A small encoder-decoder audio transcriber, trained from scratch: encoder arch transformer.
Rows from block 2 of the audio encoder of a small encoder-decoder audio transcriber, named by matrix and row number. Rows with one number belong to one neuron. Each number is 128 + 24 x the weight over its row's rms, rounded and kept within 0 to 255. All counts start at 0. Numbers have three digits each. After the name is the row's rms in percent of the matrix's.
Before each neuron's rows are labels from the 100 clips, of 14976, where the neuron reaches its highest value: "strongest on" is what is common among them. Only what is clearly more common there than usual is listed. The data: babble in 24 made-up languages, each with its own sounds, syllables and stress or tones, from a formant synthesiser. In brackets: how many of the 100, against the usual share in percent.
# fc1: MLP up (encoder.blocks.2.mlp.fc1.weight, 1152x192), inputs 96-191
# fc2: MLP down (encoder.blocks.2.mlp.fc2.weight, 192x1152, transposed), outputs 96-191

strongest on: muffled (low-pass) (42 vs 11.7)
fc1.228 102:108139096125147146070112102158092112112118113144155086114145084153141141112118114123108135175116123135129144140133151121156099121130112134124098118149164140179124106101113121108130138122123150111119125130114122177086117074134123153089087138111141088158119094137087141077107119119140113073
fc2.228 116:093139160160063127165143146162115160137159137138081157146118106130129129103136124104105095099137124167116099119129108134150104161158085101145134145134083131136124083111140109098094135128167138107148101098132111129136130116099140111076141129189107106150134075119118137108087153122127134131

strongest on: mains hum (62 vs 12.3); clipping (61 vs 8)
fc1.697 115:116125159203158112218140141139115130121120175119148143127188121131124100161114147129161125126139105160095150182126137135132126128140153179132136160137155144153154152145142106143127156122145141103135107128130120112128142151117101126137117143133168117123148141141144110125120113127108097081
fc2.697 136:148109114138123082098152162124109127111090120155127116123150075089128092152122165130136148092125119101140160085121122116115107124127149072106101111114111118129073156100127133166119098132132101147147130120129143142124059111114148119160111125161123113123126162072095166172201113128112121133

strongest on: /ç/ (62 vs 23.7); /t˭/ (56 vs 24.7); /o/ (33 vs 10.9)
fc1.133 112:125124145108140128148107149129113153166114121143137129120109106122135110129113101105104093113115157102154140107138127125083100171111156158102121162088109143114102164101133104134136158112137108145159159118152126126139124099141100103197110114128096104146127110100147143112150089174153134121
fc2.133 118:120124110113096133123110118125141136126118129142185170143116116120107111086134139105119119130141153133119149150140112124144144139182133166119143128149116111123152232154080146119128202123178135158118147134120099121137157142135126129138161101123148102137131098113126115138083098130204135141

strongest on: /ts/ (50 vs 16.6); /s/ (38 vs 11); /z/ (37 vs 17.1); rumble (31 vs 12.5)
fc1.727 121:135134117133107121127096156098112124116103113113133090119108149103122108112094098112116110177106128122145130089118147108091140111135135144125119129201135105127160132114115107124145147109117113127165171134108165109185100134087130118118166123113118150114144125142119130131131098144102127139
fc2.727 113:126108131123145144071106145078151112100160129146118081133134128146140152124105090143151115129108093114134138135116156144144166189121117084098150131115142117129120147126117135159124173135107145140097164144123106152135077119157140124140145151127139117120128170108132152094145083115176119155

strongest on: /s/ (48 vs 11); /aɪ/ (33 vs 10.9)
fc1.293 114:119083124126139135127090155139102170127109132137146090136119120106118124164094132125101134078145099149145156138104128137121110146117136123133217147099127109130131098075111144097161137158134116135099100097132134116154128110145165107102071144137096101143100095119115117103097128137102124096
fc2.293 120:112100165109154092132106107108126118134111139111124106121117155153149160095133107153100159121114144134136164161136137120135091089125101171110105100134107152120134130139076084102162096126128147108117143140112130172109141142108145125124083117079118140161194100095130133109160138126113130142

strongest on: white noise (38 vs 12.5)
fc1.301 106:156103137114160129116126130111125145106145097132187178152131124112130114123125131122119108093127151113128128118154165109167113083108089106118101138134085103088127086138149128110170151156125134117095143120120112111094146148089138125127162088112187102114153074105101101165102100183154130161
fc2.301 123:128155099140171105149152119166114130121149101126154154159125059123137156114122128122107149113140106108115167135135102110119113110140118164128121104122136120152114126152130109109128163168101106161115108138135108119104149139144126146090091151151147165151123129161169111145098102133186099146

strongest on: muffled (low-pass) (59 vs 11.7); clipping (51 vs 8)
fc1.483 110:136130147149157105134090130160119142125123124142187148119101107133130131145103120159141134150139123128080122173129160141109105154135129163134102128144138126107146121112147164129122142133112058133170091152121135176151071129081126162132106103157121094204099122135130124153135150132153138080
fc2.483 112:137099109135127122148118136142114063116147156117135126155121218116161135130147145143120111088155137152147096134162113109101137135084193143125104146142141151115157103145110112133114126145141124156132164091125121126079114124086136109096052109138112140117159137111162136103161134121139142094

strongest on: /z/ (52 vs 17.1)
fc1.76 110:127169130111122136130132174124077115123158130140113145109104161132124150148148116118110128080080110108132114145149122134128121126134101139098148144128108134124146139137143099111143127136116129119150163116130157120171151132129169109120152135165162096133125139146118131125151192071139135126
fc2.76 110:139097131094082120093127151109135100130122119088076112094136115068117136129113131124142119135141127120139119117109118146118153170129144124139132143140139163129082133172178139139108121109118169126159133100154121103142108091128140184128150116140148112093120142131152159161153132081116139126

strongest on: white noise (67 vs 12.5)
fc1.722 106:138107109134158141112114125110135132120161125119150143150112082184129170116098120097154076133118117148115095127168101162079139142142118101127156069144141140119157095128129153130133127155098113107161137142131144165122100145125165124132168117108151099136117063134139141124125132136112142115
fc2.722 111:144134099128130147139085123136133114143094130112138085132102190077143112137171121157106140125147160132106120160137088122159145138157151152112100117128156112120151111176118160132119150111184110124110108115119111077112101139154130086129159123154103123119182096085138153151132163096154169109

strongest on: /t˭/ (55 vs 24.7)
fc1.216 119:112121124115113125099098138118171141124113161116123139103131073128126146149132128123112138147122109162130176131135147110100091154126147096161097145142097130119117145128106148150134091093139097132133141109168094124141099084130117079113137155066126106141133084112124138150138144146125114108
fc2.216 113:095136104132147155174109142134095157111172133126165149159132094092131137148116145128100149136142109137115141130105154120146135102136119171133096203128110148096157082135128113112155108141150169095127195165131122154118132125125128128130157112115160102138078138103129087131087107135121108129

strongest on: /f/ (35 vs 11.9); rumble (30 vs 12.5)
fc1.106 108:148085136138136134067114126115126175102172148111161153183116100112120128123123125132114111152095100122138141136120141128113128143111097121145102117146123129115124085112161126175106130105116065137107128108123114119098132093104116098126126129119084159100100135103136126144126147138137139145
fc2.106 115:113127098122119108208140108128148118142086150167141095134145227090148128127096122136098131143096134121094144155129102149124152103092149156094133168146101141123145094135113097091114154135138094106102169136143149101132128160134148122135126126133096124131130136137132121142193166138131139111

strongest on: mains hum (36 vs 12.3)
fc1.142 104:115105101119163126149160114135119114142148118149117085143115161142147114130180116092159146127116125123103138147127167108109128169129139196174137110147183101155130105119141153142104107100141132105100125099122100106170131103110158084142220138114107147174103131150162128150149120157115124141
fc2.142 117:106131114117135070076155093146118156141069106107173134130162110129124145110099142124123135131117155119131097165134140117130140111175091076133129144112100135148148097103161153125095146115145092124095144143136124125098113115129112129130032110143159136110153116087141127108181125100077109112

strongest on: white noise (65 vs 12.5); /t/ (31 vs 12)
fc1.175 119:147142132153143108148126106157121105137166124128149116218148135162125145172120117162127129113140135114118177128106135123130119086137154109139130125104147146122099080151100140137105135128144143113118157150117169148107125124153093100118128115157125107158091109077116107131104135126131143153
fc2.175 130:129107182136120176145124155116103129113111168167154147114120173175152119127102124120137137101115136140121063118139123142124115142134187111114128162115129191150122081095151090084154127168121151120115185115149106136115143133109137097116083116171091144080146172123145126134149133095127122144

strongest on: reverberation (82 vs 34.9); /f/ (57 vs 11.9); prosody: stress on last syllables (49 vs 20.8); /v/ (37 vs 14.7)
fc1.542 094:124134135116124150061074103141116136123176119147121116144122128131083153083077124151140124142109149120171145104085108127139093125122095061097099077116130146147117140142117091095159111117108161157152126139125132184132132163122115145097075129149123148098086144134121165090116140115112173104
fc2.542 094:136138076122118125058123143119140143136097108098100129128111085146103115126140136124055164164121153125120132158129120114136102134150114037171132149160160098162095104115143137130101145112129143124116127150145139138110112141140128108123057143152111119132135130130110131136109136121069117119

strongest on: /ts/ (46 vs 16.6); /z/ (40 vs 17.1); /e/ (32 vs 14.2); /ð/ (29 vs 11.2)
fc1.487 113:119094149116135087167117131128151155102142136131141103152155129082106142156123079124134102124112120127106164109136113110120125116096134061174097153104170078112171107131129173141102107137152118127131125113121124131101160132120105138143191123077136140123126092139103121119111122127152121162
fc2.487 102:125142175135101112132145125156130090124129123123115143144142104135084140127113109171094144160159121151124095118115135113161111140107092082137123153117103176131121098129121121145126130131115137117130116110127100177135153111127118091124203127120084111149166075154130102140123112096102141134

strongest on: reverberation (100 vs 34.9)
fc1.466 104:145152107149111144120095119113132180132101121124148113104163176167119108149110129106123078120143125135154125129125128129114122145167114170099107101095103146150130154123145122088121133127094129131101163077158121121096088086127145086109142103123164175091140167144140111117127104132105132125
fc2.466 125:110122175105174116171203118108116151123116127123111135120128144130147146171158136132094117164134136130101133141079141121132112136124128166135125185121094116119104086117115125104095118132144122121126101100111147126122113147106142119069164133088148153147132124101143148150104142188135149119

strongest on: /f/ (55 vs 11.9); prosody: stress on last syllables (52 vs 20.8); /u/ (33 vs 14.2); mains hum (29 vs 12.3)
fc1.654 095:129144129115124152055079100132109136123176115147116113154118125129073155088088116161133131157102148112181144105079087130149113139105105088084094098116124141145124153116118098098141097117111158160132121140121133184112137136123137150102059129132099136090092145114115148106121138102135166127
fc2.654 087:124148094146103138079124143116128118128110126113082147134114109140129109113129127125064147182122125125133139166119104123131105119149157017160135157182152098169123105116163114122123130111143154120126122146123135135118138133127143111144041161162108117138141124132103128142108127117094146115

strongest on: /z/ (54 vs 17.1); /s/ (44 vs 11); /ɛ̃/ (36 vs 16.1)
fc1.663 120:121104163118133121108112118124144118130129121123127169112184137126184153182114139121109103154132121142146121125078112130162150120141137074139149169122136118117140164117168096106100171132151111115116119135117118126121152163148121145141149100091119116113102141148124102111123141137136154164
fc2.663 112:130151086143107107100162108125135070147142119088168153129125132163082110154133090136156155098128161141125134162149100117131123162084145169134109104115119131139139115101125120106083151123140100124161202104163126140093148096109148103166140175149157149151165155142116093127167125109132087113

strongest on: /ç/ (69 vs 23.7); /y/ (48 vs 15.9); muffled (low-pass) (46 vs 11.7); /ɔɪ/ (40 vs 13.2)
fc1.290 107:131129111153132155087058106136149088125142129107168128112121119132132124123073119166105108119111101131141146146079108137119122138100137107145142110167091125146166117095133120133138141135085152111129128118128142140121063127110144107128099110113125124117133080149110144142108158103126157128
fc2.290 107:112140171121070107114104121127144127131155116106079135136142170132118123125128127158119167153141162153170137166121108068145140131122145156141106071154094130116070123145134123143072118134108119137128089145131135181112125160135135111119094137160129126119092147152120153152132156134143154142

strongest on: reverberation (95 vs 34.9); voice: child-like voice (67 vs 25.5)
fc1.21 105:135125141122124122151132153126167175119105139130095135093131185156117124176121118139124112130147132184133150148107138134126113131171111167130140133126134127115177134157093126139084075112147109107128120097119139143080145124136114129128157120113129161101090142136129146124109126124132115135
fc2.21 117:123058110143130084150152127124115142122113140107136148117134101113083133130155147153104086160140137157081086168103160094100123149106118203139120146164138122142121088108142140147092129078096138093144104089108126152112131119112148124104117129130155150124154135117152107132140114127114116137

strongest on: /s/ (56 vs 11)
fc1.538 109:130102117175141123115107128126112143161124126128129096116109092110145134157106127121117131103157063151133137136108128119138137112106141115120155113098135097103117129107121160082131121110150085143143060085127126133149107142115121140118127156175102134135133128105135139093109126164144087106
fc2.538 115:097114082152097141122115115142124132112150127125150124168113146182123127129109136128105140141161158148121136154152104118140117064137163137132123144109128149140136125113104076127161116109113122131159146122139140156140158124112161124149138091102098133165215088096157097134153121117126137121

strongest on: /f/ (76 vs 11.9); reverberation (76 vs 34.9); prosody: stress on last syllables (62 vs 20.8); /u/ (47 vs 14.2)
fc1.635 096:091139137124113135076056107155124146113162120158135102149124109122105178103082132148139125134114145113160147107083126116130099117122090068104095082133134133152133129136125102124157116120124136137140111156126125206109158169133124150085068133158117143115093134122119164068117137110112172114
fc2.635 077:143145094112119137079126139120146132122088099113131141126112103123128135125145123130080145125112136140119124133130111114129115121154119041138132135161129131152101114113102144117089154114138136101111151134141139105120105127121125105126027152130119103122092108105108142133131131132082119113

strongest on: muffled (low-pass) (48 vs 11.7)
fc1.230 105:120149131131120154116159164134078084087133158175131107119120066114142122109119138120152130153120095082102102103114101141155101120155113094153134145143152118169138146127171109090106121132143155128141139171100140128142139130089125158122137093122159113155103115146137138120133162101145133106
fc2.230 117:150125160146064120094125148158126132099117131134158153149137140094132124119105118133139166144148113176169152105123110130138099142165096107147119115097150120110081165172147126150118116089135143135146120115134149082124130118103135154124116118203113101130156133171075145135123134115136157148

strongest on: /ts/ (46 vs 16.6); rumble (42 vs 12.5); /z/ (42 vs 17.1); /s/ (30 vs 11)
fc1.440 103:136162139114148100125130157123152143136164123185112160160093164158101173128120127088132119111096129086121153163153133139118123135142090116128153114126129106116143114158135125142113103140156101145134140097132129141142165125115110117110189125110127083151069158123137114137111131120131126120
fc2.440 114:119144133106134101078119169107168101129146126091107126099139084140106127111149087114139136146122114124076098111117134126119143112177132136087133100127127125155106117139139093179154121116142145123178154123148128120149122144144117136172130118103122153156154161135105150122158109125166149130

strongest on: /k˭/ (40 vs 16.9)
fc1.767 109:129132138125139177147134134124056138113105123117142160105140111113115122095119137130139086119141092143145157094110085090102120115149122073111121100130131125173126106114121132133135124088129100091158119157099128181085115126105113152153095144120140133106126121104092193126131147142131131126
fc2.767 119:138129112098089124067099137136129118109083129144134125131103162136144140142146140119126135154140122132133126116136122119148122116130142096138116143124137123145087131175133124121132138143143081131079126126128120119129143138120202112118093119110094140133199141163111162122126135138118121092

strongest on: /z/ (48 vs 17.1); /æ/ (47 vs 23.2); /s/ (32 vs 11)
fc1.571 102:127102122144118142109110120135081153143137140110141086164137105114166150136107111139133135101123090156109147145115140102127129099113127126140146101106130120134149141129115134106128109124095091178100113099137134190100146131119108106105046167181175100133114140130153160091119127129153121080
fc2.571 098:109112082134156122118119115132132123125154110125131121120128125134143154134090092143169154178127170123116106161104122133130125156132121133069144145108123152137103093129126123100163136093111110146142094145152136137149148161149136139150174095138141157152211154162153107135103116135149108109

strongest on: voice: child-like voice (65 vs 25.5); pink noise (34 vs 12.5); rumble (32 vs 12.5)
fc1.273 111:099151137131133128121146121133109127134115105147128089117149097122092136133108153134126132069136110130161090143094124107166089148119174174157174138111142136142157147140163102100168200117121092127108108106140118109092147102130148141127140110106127130170134090139109144125146116162114110094
fc2.273 113:133153181124163099091114123104106115100139124116113140133144129080161153077121136120143118092130108125119144120142158160150121159122172148145174056089131127123121143156132125115157096105138168135153130126104139145098097139129138118105135129159101116097139129133149158115146110136095150094

strongest on: /t˭/ (57 vs 24.7); /t/ (29 vs 12)
fc1.256 113:172078155119137115158107149121151136158188169130110140118143115159129157088099108136068124132124157116086131174090102128097137090124125129169161124135153118142119122133157139147129115131147115097139136158127145216114145151084084120136131126115143127137121127107130136147125139099149151123
fc2.256 118:117114139129163097142126140126125090157113157098140139140116145162148156086073116115103125123133147108101135158189165118102134112124096140117131126103129133144170082125112111096134164141147138148104133115154149113127119100138089132111087125126132133115154102122138134114101133101102098174

strongest on: reverberation (67 vs 34.9); /u/ (32 vs 14.2)
fc1.269 108:114178107161108148125080131150144148115131138130131110096167141145124127161080114076143104107163116146146147096132156127121128118139109132071116118133143126098150118112134109106118164160104081149142157118110107135134082146144151127141224145140162148116127109163132140114139141140119136132
fc2.269 109:121097169121158111102077133114111095113125159130130070121113136120163106112114161160157123133110133113110127118090130153105131166154123224109111113103107114124113089143106124147169138112118149129116151151134115082113117136101123123114182101106131127111152133118152134135140126123158144137

strongest on: /s/ (87 vs 11); voice: child-like voice (54 vs 25.5); /aɪ/ (44 vs 10.9); /oʊ/ (32 vs 12)
fc1.447 121:098103136139151118095105131124146126149117118149141107117126122111120137132100121119120110105157070159109149125122113125098141132107155111130185121092129107128117127100105187080134106113127101123129086145109101166132102147127136126131109162170124146113136124112138130105087141161156089120
fc2.447 124:103132122147135102112117111118112145117137119146121153134128178143139104138113111126104145122165140155135138177190128129140141073146163134111151118119122151130117171127106097113134127109114123117145122138124130143127153109103144106165131089093111134148203091087154129147165143112109155131

strongest on: voice: child-like voice (65 vs 25.5); /ɛ/ (41 vs 18.3); /e/ (33 vs 14.2)
fc1.704 113:147109142120126122151128114141114146142091157117129131116095097100121119158165097118098107094083118102139140134104107117127084121098133137141087129128159134151155115111108141112146112124122094142098090082148152146088128133111099098138143146189116137175121084144110099125106112136133154124
fc2.704 119:132135042122149137121151071094133169142151127114140118151141073100128124119138079112142135111124158139112145146119115099135172166215130146127162107128109112119148111113120132134141145145143119137119173132125130114111143145132090121164169128078136076129127133130122102106147121135110113084

strongest on: mains hum (33 vs 12.3)
fc1.104 112:075160154130112139163114105141133130145118162130137128120144089080116145120095150127171067109128121133178165102137079145109097086118147160147148111118111145125128098181125117167085154113125122097120119094112117133096147160131113126110086137164126142088131130124114168151151141143126093115
fc2.104 123:150142199133126113071123098150149150087127132128078090136100169117195121139174143119115142127116147141107110146139109129129121093112118086143101155118089134133130072121170097111154151100127171132110159108126119139170131111136138142140173137122078108128131161148170100108144127088100111164

strongest on: white noise (40 vs 12.5); /x/ (37 vs 17.7); thin (high-pass) (34 vs 12); /s/ (33 vs 11)
fc1.140 097:126108143116162063142140140122188128092126121120153121127117134133156158134121108120092128130123116096104114109128087131126125111097134075112168129163117173128140090130092107153123127150109105136116120124130138100110124103104101121109149108118115094098103123132108181153139106165120163155
fc2.140 098:150166127116123106128096112129105183141095164086142104141108142125091105113170114092122138077139159122127145122096083112126157143139135104130145141132136154135150066168087149123117175144150146134134122154165073140118111156133124125146178101184118086134179135148120112164122154138145142159

strongest on: /z/ (38 vs 17.1); /g/ (32 vs 13.6)
fc1.535 109:132115142129133074197151168102145100117169137137145115161097115144123152165105138123061117146108149127088178127121121134116113096127110128140165107157132105184189110121143093140122125153144091126118150119120160169127118124118107174118163116094117137145115154122122183132123111112146114132
fc2.535 110:163098138125137145128145163121155115141118182112145102159163087126134133093113126129120122154105155149125134115092141119133143143098111135109126117090102127094123148153144139113110135123119133156148105119135155184152134142102172131157084125098151113100113157111147116109090138125114119100

strongest on: /ɹ/ (49 vs 17.2); mains hum (34 vs 12.3); /t/ (29 vs 12)
fc1.666 113:095092131156156114151172136128109150117137120134124117132132173096162100144136135078155122122114108129107141139141116176099128150129131205172133102146163109149145102134163131135122122095127145098082151114110131102154123130112144110144182150114105133163125095140178139148135125147084118136
fc2.666 119:126129118140129091063150132122121155128043110105125157114140076131106146132143157120135141089129126137127107178161114130129132135160092029127111123114104135128153134120096114133109142122140119130117160136160132127112119134135108136108073111138167142123141127117143123092144153124077108166

strongest on: /f/ (40 vs 11.9); rumble (34 vs 12.5); pink noise (33 vs 12.5)
fc1.383 108:180105115172173154131101120118124130122121082108133147153133119120122108093108124126118101136116138130153117112131078125151118102109076137122108075166152141109151124117118135082095091110103199134158124123103118124129153148089114146130089105127134116142134155146079095134128118139115146120
fc2.383 114:137125097158145170113120119123151158129137131087121121079141125174115112100128117112122164168122147137123143160126082099152101132145158104121150164125147149149106061116125101148148123130159109128113104088135114146075137130131157127150095160167129179144178133134158175118104110126127108120

strongest on: /t/ (57 vs 12); voice: child-like voice (55 vs 25.5); /t˭/ (53 vs 24.7)
fc1.601 124:109093135110124111097091131158131067121151161129146120155148087114156118131139149127147124149126085137136164125101140145130113148148136084166114155147119122124127174114120190133143112107128116147156097121161126097170108132140121100173132122106150106120141103113123134135125137166145123096
fc2.601 118:144126125159067109170124112165155167156141139117141123121143150081131140164128101142106115163139127142105165128110126120149156102104126209155112143113116105104134105105125137118142109130150154138154164148138122162136160115123131133143192114116168120155131146079129108101102105132111098126

strongest on: mains hum (35 vs 12.3)
fc1.167 111:089091121160150101165159162132124113139107147147137109166150158112159109152146119078149117108122100104085142147119152133094139169138122230174143118150174095145118097142139148143118119114152133107080134126113118109165143128134139090143188144122124136164122113151176136130139101146097105128
fc2.167 120:135131123126112084080165112119094144132066110098148128115144097124088124128114124139129129137108133134141119158155130121121120147160097000110102140120114116144126063117126113118102134115107139125118197134120122123116103123147118138136048124139164148131177126124118123108108141120098119137

strongest on: /z/ (43 vs 17.1)
fc1.658 109:140125129160131090175141168129121132121197147154142115159117147134105161128093136105060129154133143132108157141143114145088149086125113112140149111142159107163179132155138116149109098164159104129115149112112153195113117100109089115103171142108101115124132115122136164125112127106135146119
fc2.658 106:161129142106157116128128182115129134158117172098144112130140117144140140104110111118117107134127152142085097146104134105114175140132109147078148106123124107141127152133115138140120151125124108154123161124128152159136092145119137134171098095105148127120116164178121093137098111136138137096

strongest on: /ts/ (55 vs 16.6); /z/ (40 vs 17.1); /s/ (37 vs 11); rumble (35 vs 12.5)
fc1.186 118:105156105116125092152095165163109119108102136132147094141135172135124129138105131081097121094103137150121119137138130145123117143137090138108139149120092125146095132087107116104113186158117132142153129132117104137174079111124121096172164088110115139122183097157096103130115139122146110116
fc2.186 111:139145091150070149147106142124160134143141127131123181137121193152171136108121140084085116165137123124128106144128093114138113122101127096126126090154155179131085116114104110109108167148118146136129146115132131169120118151134122112156057184157123144155149121140118118116142081104158147110

strongest on: mains hum (34 vs 12.3)
fc1.327 119:093102131170155107187160134121121120130109139134125118171173160113163106161144128080143116113116102121087135155107148147109129154116121222145133106158170084146130121155159140167115126110154120106072139124109115111113147128134151103133133132126137123159122109136175125112129107153099120100
fc2.327 121:137129143131129070081144139131102130117057122108141119126124061091090109140112110124146135127115122133166148144155151138145144143126112000104072125131118140118115080109143127133112115132122142134116174118130143138143064125121109133133121110154153128128136151114073103148143156123075097153

strongest on: reverberation (99 vs 34.9); clipping (26 vs 8)
fc1.515 095:122123119163149141189170114132134183076172122147140125149122113101134165124059129130119123172143113149114162155098118110115135131145104152186106093145213138170107112130157124113118118154156114158130148128088147157134140094130125095093176172108126103114098117125137128110105138135117129096
fc2.515 104:143093094139120114135124147125133126125146146167094116126122092165140115131126145130073124114119111121089112119124113154149155109138109123151126104114104147111115138126125123132110108141158133133124080121098142137158131149106077152136146099123133139116098125141159100115112140133150151118

strongest on: white noise (40 vs 12.5); pink noise (31 vs 12.5)
fc1.298 106:087133145150112136111098144157108131130145127145125171149129117110125111138101110127090165113118117141110094145126138122074160134110132116149122099162115145119150132152153144157122138134141141099128157072153134159114174102132113142099154138122129141161122101112160179170169120132176126115
fc2.298 109:095138091101155127150133167088128130142119121137103142118157144104148131100113103134108132064154148139121167168146145153089157140147182150111124133135130134158147102122122138171090137106132134140147152127141150159085115121119120159151133080155134162120076136140126138147142092139195125172

strongest on: clipping (64 vs 8); /æ/ (49 vs 23.2); /ɑ/ (41 vs 16.5)
fc1.458 103:113108152132113114155098109123117129127156135121132123133104165101124151154147136115119122114172118157123138125125140108125135102110098063124103124104155095147175077139136141137081137129129123115118125116157085096127144128126109161145132121088119142118091100141095110112120129147137111195
fc2.458 106:114151139128100103105158121118154145135129120126127124131141155106117115121113112159125104131125152142117113136098126078140149126114079104167120122124126085139152113101120095150138156124123083135148095127131100129158159118114096126169189116077142153170237131112103148115103107120115118137

strongest on: /z/ (68 vs 17.1); /ts/ (39 vs 16.6)
fc1.135 115:132112127174176138101129153127101119166114144144132124127153121132154127168095123145120104139162110174076133117108138107156113116119111084120131138155116103129129137107103174080125128121127096130161116124132122119099101125125126096102090132163120103122110115139114142117109138150146120086
fc2.135 123:111106075164119123140151121100130100104143141123116161136093137127137094147116094136163152111137135127096111146119139154143122111170177159102090160118130128129126160095118080096112136094105104119161110130135155150116078128098144135165142129144127111148194094032131122126144110114157118095

strongest on: /t˭/ (50 vs 24.7); /ɔ̃/ (48 vs 23); /ɛ/ (40 vs 18.3)
fc1.118 124:141113133096145115142115124148126158166123113134123098084178089136102127128058141087117097127120112150128098121164113120114098137147093104140105120130133114171171158172125120156127145119110162134118147103154120155114115125181111148126109118119132084100108121091125117142110155106106137148
fc2.118 105:154082150162139155143131113138107167144112138119102141111107164118102121108125125138113122152152171146130106143130118131137097171103152154115130124122142142120138181124120122116135146141136158125089070103141113141093125149133118091136140120164141062098100161139093122174228087122081173116

strongest on: clipping (79 vs 8); pink noise (41 vs 12.5)
fc1.116 108:177132108149115098156091117117124155131110149131144104092099099121144116128113108114137133104163098140124119131094134126102122108120164121135147123099125137125127122098105152123142114115160066138170098106111155154172093139081127157113132111167100103171107114128135102111102148148143111093
fc2.116 126:120134086117138113120101121130138137143150137137127143137104194105115108129154137138109130119150160135158140143134122103157133098107220125143099129134126129131078097114136075130173150103136116133158156125106136163119115111141110136118071107064131145129181108101168140090120116164090145140

strongest on: /ǃ/ (49 vs 11.2)
fc1.703 116:152122141141165121177093134134107102206132116149126139112127126184113124163136120197104133126121103140149132159092113127090128154134109145255121143149098114122113154171142153121121139132149112162111138147104149157121125123104116162115116096094083148118120134148118098102115121135131134112
fc2.703 134:139154137120187160060119143132143120125124118166138133140123135151162103111099147135131172145149118131152150091134114143130125138137131180180158150142102144118065125079123094138161126131144159130085123183149120137103114146125087154143082142160146118145182126160124148174129143124139109113

strongest on: /ts/ (36 vs 16.6); /t/ (31 vs 12)
fc1.326 107:134077130146138102116098123126111128135139149135141116136135071115159130150133134126153132175137103133134146130106125111109123143147160072139098148162113105145105173127130174149151105095114112146124097127143146103185111110131122080110106123075123110127140103096133144138117110149131113141
fc2.326 114:138114108143080153185130113151162164114085159150164146125152119110133120137124108139106128143140113170133164153077134117125138157117131186146159198103102134107138058091145145102118120122111131113128151160137161152128140129105172169131166113153120132156123130096146109118142137115115098146

strongest on: /ə/ (58 vs 21.8)
fc1.570 098:140105134113121116169110113175109156114108131110139127144135105111117116113165176147123120093120124089139185128117176118163139104107139163152137153129118113114131135176118115125120151148157142125085147086113169079123164135081144080149144130131113105103139159116158100157082111177162138105
fc2.570 094:134141119138141071089104142145129149131133120101131138115153104111130158117160134134123134067091132096138082165160153113166176135118104104116104111115122182154148099080106149136118131092147128165117151106134094141117110156124126123131156142149112130139137153158154136149134149118145104152

strongest on: /ɹ/ (46 vs 17.2); /b/ (41 vs 19.7); clipping (32 vs 8)
fc1.340 111:106089159158167111147182160135129137130109146140137109142144156121154097162121126098178132125131105142099150141121142136094138166137134196185153121160160102148144113140158171150111097122146154108117134123102128121125123156120116138129193153121128114153155097150189118132118129123113105100
fc2.340 112:139131113127145085098159157118135151132074126098144133130143065118088096132133110124139146107121147123137138149131143136116139108120097032116081122122095116143099130102111114183132116136141134154119158124139150135138093080141132129120062117166152124123166175108121133125160121129099089121

strongest on: white noise (81 vs 12.5); thin (high-pass) (46 vs 12); clipping (27 vs 8)
fc1.276 102:110105101115145125142100142159151161115096146131177136126126147112115149140063087131117131124119130149108135155098120111119125135152138117148147090123124131153128130153166150177119103149133102119106146164125097172067158131120118129111129114145116109185096094118132113108162136124131102146
fc2.276 095:111135144158098125132120118116161106135161163082116103158112197113155123122112141101087139147111156131099109113128110118110124151157158144091123178139133139129163064143090128134104115118188146138109093135101117146117157120137157131087114137140099156149202112122127161152123171134150103082

strongest on: /ɹ/ (39 vs 17.2)
fc1.147 101:140112164112115126131105166158093136110157154136147082198134133162104169145112119105086126130084129134098177141121145133138107148145206130131151087110135147136140115157113123138136171113132129134129115167121168200147122125112141108153101122127127092143099140132151113130116124128128117129
fc2.147 124:117134145128125138120148161142138125125114165107164144123123213110154135131149139096123110088158150161133097110145112110108166146123168145090140138096126163146155091147125093074166136112140137124122132098087144123138154129134120177106103150174108118107111134116157092104125124119080145134

strongest on: /ts/ (51 vs 16.6); /aʊ/ (47 vs 21); /z/ (44 vs 17.1); /a/ (40 vs 11.6)
fc1.578 112:120122118117138098116142131132170140106146094123124133139110108133156151156149088096113100159126094141139140146145170110151126116086137074124125137134141111137157147106107155145101112115101128139123125134159091098108165187130089171163170127138118149129125067174131121088085117151138121171
fc2.578 131:113082115101147107136135119159128093115108117105132145122103143137081132084153138114143147146127121126144175159099142110096117129062194151105110077133117118132122113125064172116138141122148132131164172114112160168096086178128111103115105100143128115119102144150157113115144115120143116151

strongest on: /s/ (84 vs 11); voice: child-like voice (52 vs 25.5); /aɪ/ (40 vs 10.9); /oʊ/ (30 vs 12)
fc1.122 109:119106124134142128107103138116116139148121124131134107122107111118123116146087135117092115094155068142129144137107106118119156144120136108131178132082131108140129125120095158076138143125135089150133079124138130166127091136100143142137131163165121107137110138142136142110096148146146082132
fc2.122 119:101131071141121134143089111127134148133138117135138101132114165155135105132117128127108138140149127138141151183180126127124147074146193151111128129117129139156114175123109084124150120112114118136151122133141144133147142109113168105147116080105142152141181071136147129133144147131121147159

strongest on: reverberation (100 vs 34.9); muffled (low-pass) (30 vs 11.7)
fc1.435 116:161102155105099161104131127124102072138094151164131161109112096133109138129109116106153108145142158151160151095126145105102102179145115046181137090103138099175144128126143136148164163093128124148181140118105136147157094180118097137142135141120169133118135135120114152116130146161122140140
fc2.435 127:152126100126100112094110116135143117105090115094120129129115047138097146141062153119099139110110156142127146110122139119123137134140146094173126138109140126139068100142168099115146099125159118122124144143160121119120101142140106138110097130176146131178143159136129102174153112128080124121

strongest on: /s/ (92 vs 11); voice: child-like voice (51 vs 25.5); /b/ (43 vs 19.7); /aɪ/ (39 vs 10.9)
fc1.221 123:103100138146141125080104144140140121149122131131151103140131143095129131148116098147144119105152074144117151105121112136098147112092153110133212139117135108141141127108102182109126108111145106121111084136110108167102124135130121130103093139140110128104117120116135133108076132145153087118
fc2.221 124:084144135144155112102127106124137121116136124118127163137145140138100125132107102143129131122165149167138120150176124146145125076142149130113114107114113130137141175151121117121098109125115110101124123123119156142103148103105126099175147119144140138165235115102153101136144159094104114119

strongest on: mains hum (36 vs 12.3); /θ/ (35 vs 14.6)
fc1.194 121:128132129153150141149076099141112159114158045118113134171111124108119134115080121125144140144110156125145154097170119110112082135093166145103138103115157151135151088138132121116146163157115102161123146135091113124119148105159141128091144137120156117093116129129141127068111124103090102124
fc2.194 097:140091183131108113131128172099123142115113130097155130118106120143119152082124150130127116077163106114181103129111111136132142113125163160143159110152105158119086087135139135159075174148140109175123147130120112106082090111141138165152144115142110076143096111132117167117138154110139120128